From a checkpoint of a small contrastive image-text model: encoder activation hardswish, text encoder layers 6.
Rows from block 13 of the image encoder of a small contrastive image-text model, named by matrix and row number. Rows with one number belong to one channel. Each number is 128 + 24 x the weight over its row's rms, rounded and kept within 0 to 255. All counts start at 0. Numbers have three digits each. After the name is the row's rms in percent of the matrix's.
After each channel's rows are labels from the 100 images, of 14848, where the channel reaches its highest value: "responds to" is what is common among them. Only what is clearly more common there than usual is listed. The data: simulated telescope pictures of galaxies. In brackets: how many of the 100.
# conv1: bottleneck pointwise conv (encoder.blocks.14.conv1.weight, 64x176x1x1), inputs 0-87
# conv2: growth 3x3 conv (encoder.blocks.14.conv2.weight, 16x64x3x3, transposed, each kernel summed), outputs 0-15

conv1.60 093:137150119121099108170099117108116123158121138141167123133186148132122092148115145146127137103091123105163100106114179096114098135149125116084163133108147118125137129134148130155133132121138124124145141121115156108122113135147130117166115143159107160196146136149135
conv2.60 062:169112150162155133148148137154110135099112089146
responds to: winding: anticlockwise outward (89); barred spiral (76); tilted (42)

conv1.52 103:157129143137151132136144120136110094151143134105097131123137133121110151116119144136110134140122114135118115158125112108139134109105104118175108145125144105150117140130092136117150125112113115083134107096127142118112132118102113117144174118130103133130110105126118
conv2.52 117:106109105142139112122139112090128127198107139132
responds to: two-armed spiral (45); flattened elliptical (35)

conv1.56 103:215122137109129128146143121152110130140163114105095130121147141143086073123114101137109118162116145124104152105097099136168117134113133131157127114156117124137106116130138147125137109117131111143113058128116113119100164121126128116143210128129126115098101097079120
conv2.56 124:136157110132125118091164106139148113172110088119
responds to: winding: clockwise outward (44); two-armed spiral (41); merging pair (37)

conv1.23 102:135131110143163158139141096139122149144103139144123128107185140117120105107163119146117131132124128135099077122128087135130150077147103162096107124096186115132115114141118138120104094113109088137117108127114130148118123131106177141115140108101100114091152126148150
conv2.23 110:149113127106161142104164106120178111134094138145
responds to: two-armed spiral (93); winding: clockwise outward (79); tilted (53)

conv1.29 100:117139157098146150157098142154132149152131137131088109123129148126112108104135143123143082159108128103126095110117162143172151089085102111126106099148128143106160158134105164122108149140129118107120144189143129118169126153127143133136135126162109144093150093100118
conv2.29 080:139148131115084129120115125143146130099167103075
responds to: flattened elliptical (59); barred spiral (33)

conv1.62 092:128143098124105160106109089144117145130108136162133155189100100128144116156132127102176117111113108131140156128105133119106140129134130114122129105110126127145119115136129098117107113120107070161101131105143112132112115147130158099135134118112107182176108135093073
conv2.62 051:115076137172149133137134125124107110120172125160
responds to: barred spiral (100); winding: clockwise outward (77); tilted (52)

conv1.48 106:165118146124118130124165128160150114133130145101140127081113111101114135138148108159107118134157120106130112102106079172160122141122144136132101107120133143120133096118117130095120120117136127129121114131118110160139122115134105124156148101131154152108132182093151
conv2.48 143:118162125134057144104129136149121126103131114101
responds to: flattened elliptical (49); barred spiral (32)

conv1.42 098:058106150176101100165113162106113135110113125127073110120157130114152125142139124112146138126105090154128113149125151109149166094108119104072149133126136118117129117095107172128099148110165123134100088124097120109130151108135117119136082137144152107105128116141145
conv2.42 091:105112129129125107157099140081121145102114136076
responds to: lensed arc (50); round elliptical (39)

conv1.13 099:121129110118103148127146117151149178117139135112161192126116129129098133164150110150139142107092172061151140121087112133129143136120117169136130130123120115126103117135130097102099137119174094145145118164158145128152118183149125135124144133140125115128171146147131
conv2.13 132:169132143139158112169134164167138130133124096145
responds to: many stars (76)

conv1.5 105:116123163100112150182108138146099121145148121133126142170159109152141120129165130107105110127101126148134130069128113110126153115181162141070128133124092113099109197139121132100136117137107143114091104110100086166126173152135112142129153139131101125126130096116113
conv2.5 103:121139139129142134143126136140129194135190126125
responds to: bright star with spikes (100)

conv1.0 097:133113134129118128103158146150140115135132146129122105131108106111121118123091135096135126118125132098116132090125131127113133132126131112112149083108127132097095139119096111147124171095139108123122129125113131135146138120143096126142141122148107124118112129109121
conv2.0 073:111138130102141112180102082114118115126118123088
responds to: flattened elliptical (97)

conv1.3 095:128131136134135119101138135139087148163154105136133133100126120125115098118144128153165126120132117128145124152117120113111149107106135118128137125123150175085107139187109136117125131094156103166095161128155125131119115097139129113127127129099125135118119125080113
conv2.3 129:103108111093153126082142109123147092128134100158
responds to: barred spiral (66); winding: clockwise outward (44); tilted (40); winding: anticlockwise outward (36)

conv1.2 099:153128116124098120135131124131120116140154136145119141145164134106139076125141092147147129131102159143143126086141100137106080131109113140092143137131191180146132130118093108109151128094118104128086189155101107156143149130137159118121115138133112117136126132116130
conv2.2 081:127092110104144130103172174129115123094122123154
responds to: barred spiral (99); winding: anticlockwise outward (93); tilted (68)

conv1.4 096:168128106115186162085128121135129122106144150128107125097152104097120103127096142129118119125112110131147119106127143141119097096135142121089128116124194129124155131129107177159126145098123114135140148116105117154142129146118145124147140108119158104126138136140151
conv2.4 090:119104105131104108137153147095120100087117135175
responds to: winding: anticlockwise outward (93); two-armed spiral (67); tilted (39); barred spiral (30)

conv1.22 094:128132130103100135132121117119151137078147118170110147184168142116139118119148133109135134115134122155112130124191103150109126097173204121107122118112184145080156129118138134112148146082089122105142140099130108144133113112141166123130113095136148136176101161169148
conv2.22 105:133125151107145110133133135098111107081074136153
responds to: winding: clockwise outward (54); two-armed spiral (40); tilted (39)

conv1.19 096:098155117139155205135159111130134120171103132139108109148097117154136105146183147137125123133140093092141131135152137136115114142156182160127136140122103157140146152148146128152119114073129121133095136146115114168107116158176097146119166109114148125127125152115115
conv2.19 111:162176143155132129162116109125157139150092148120
responds to: lensed arc (78)

conv1.59 099:110113219136099114154124139159145115135104127136121152115162158165093140166140086131101138134095140123126124109140100083123193136152139111064139102129114152100155186119118101134151121143146132122135113123122081075119171106153139119132135147140147122138129093117174
conv2.59 101:133099122150118146124136093118122165183157103130
responds to: bright star with spikes (100)

conv1.47 106:135133133139117098174146134160108149109098136120197132166118135108158116117115142145121156121168149081099111136115150132143144136150149117122144116130095162107103079122133117152123135122158144138106119097120140123136136138105142119159153171132090140118124135148141
conv2.47 060:136172087135131136140087095147133141165110144122
responds to: flattened elliptical (78)

conv1.54 101:093108120115135123144094139133095136173097114136131094133110145117146148119091112143091133128119126131107160123108141128127187133128107115125119134172134150155134107121151105113184087152115166118217105123121124104100128110105114136077097175112081121159136122126116
conv2.54 117:130116119133089141089101142112111105119104172161
responds to: flattened elliptical (53); barred spiral (34)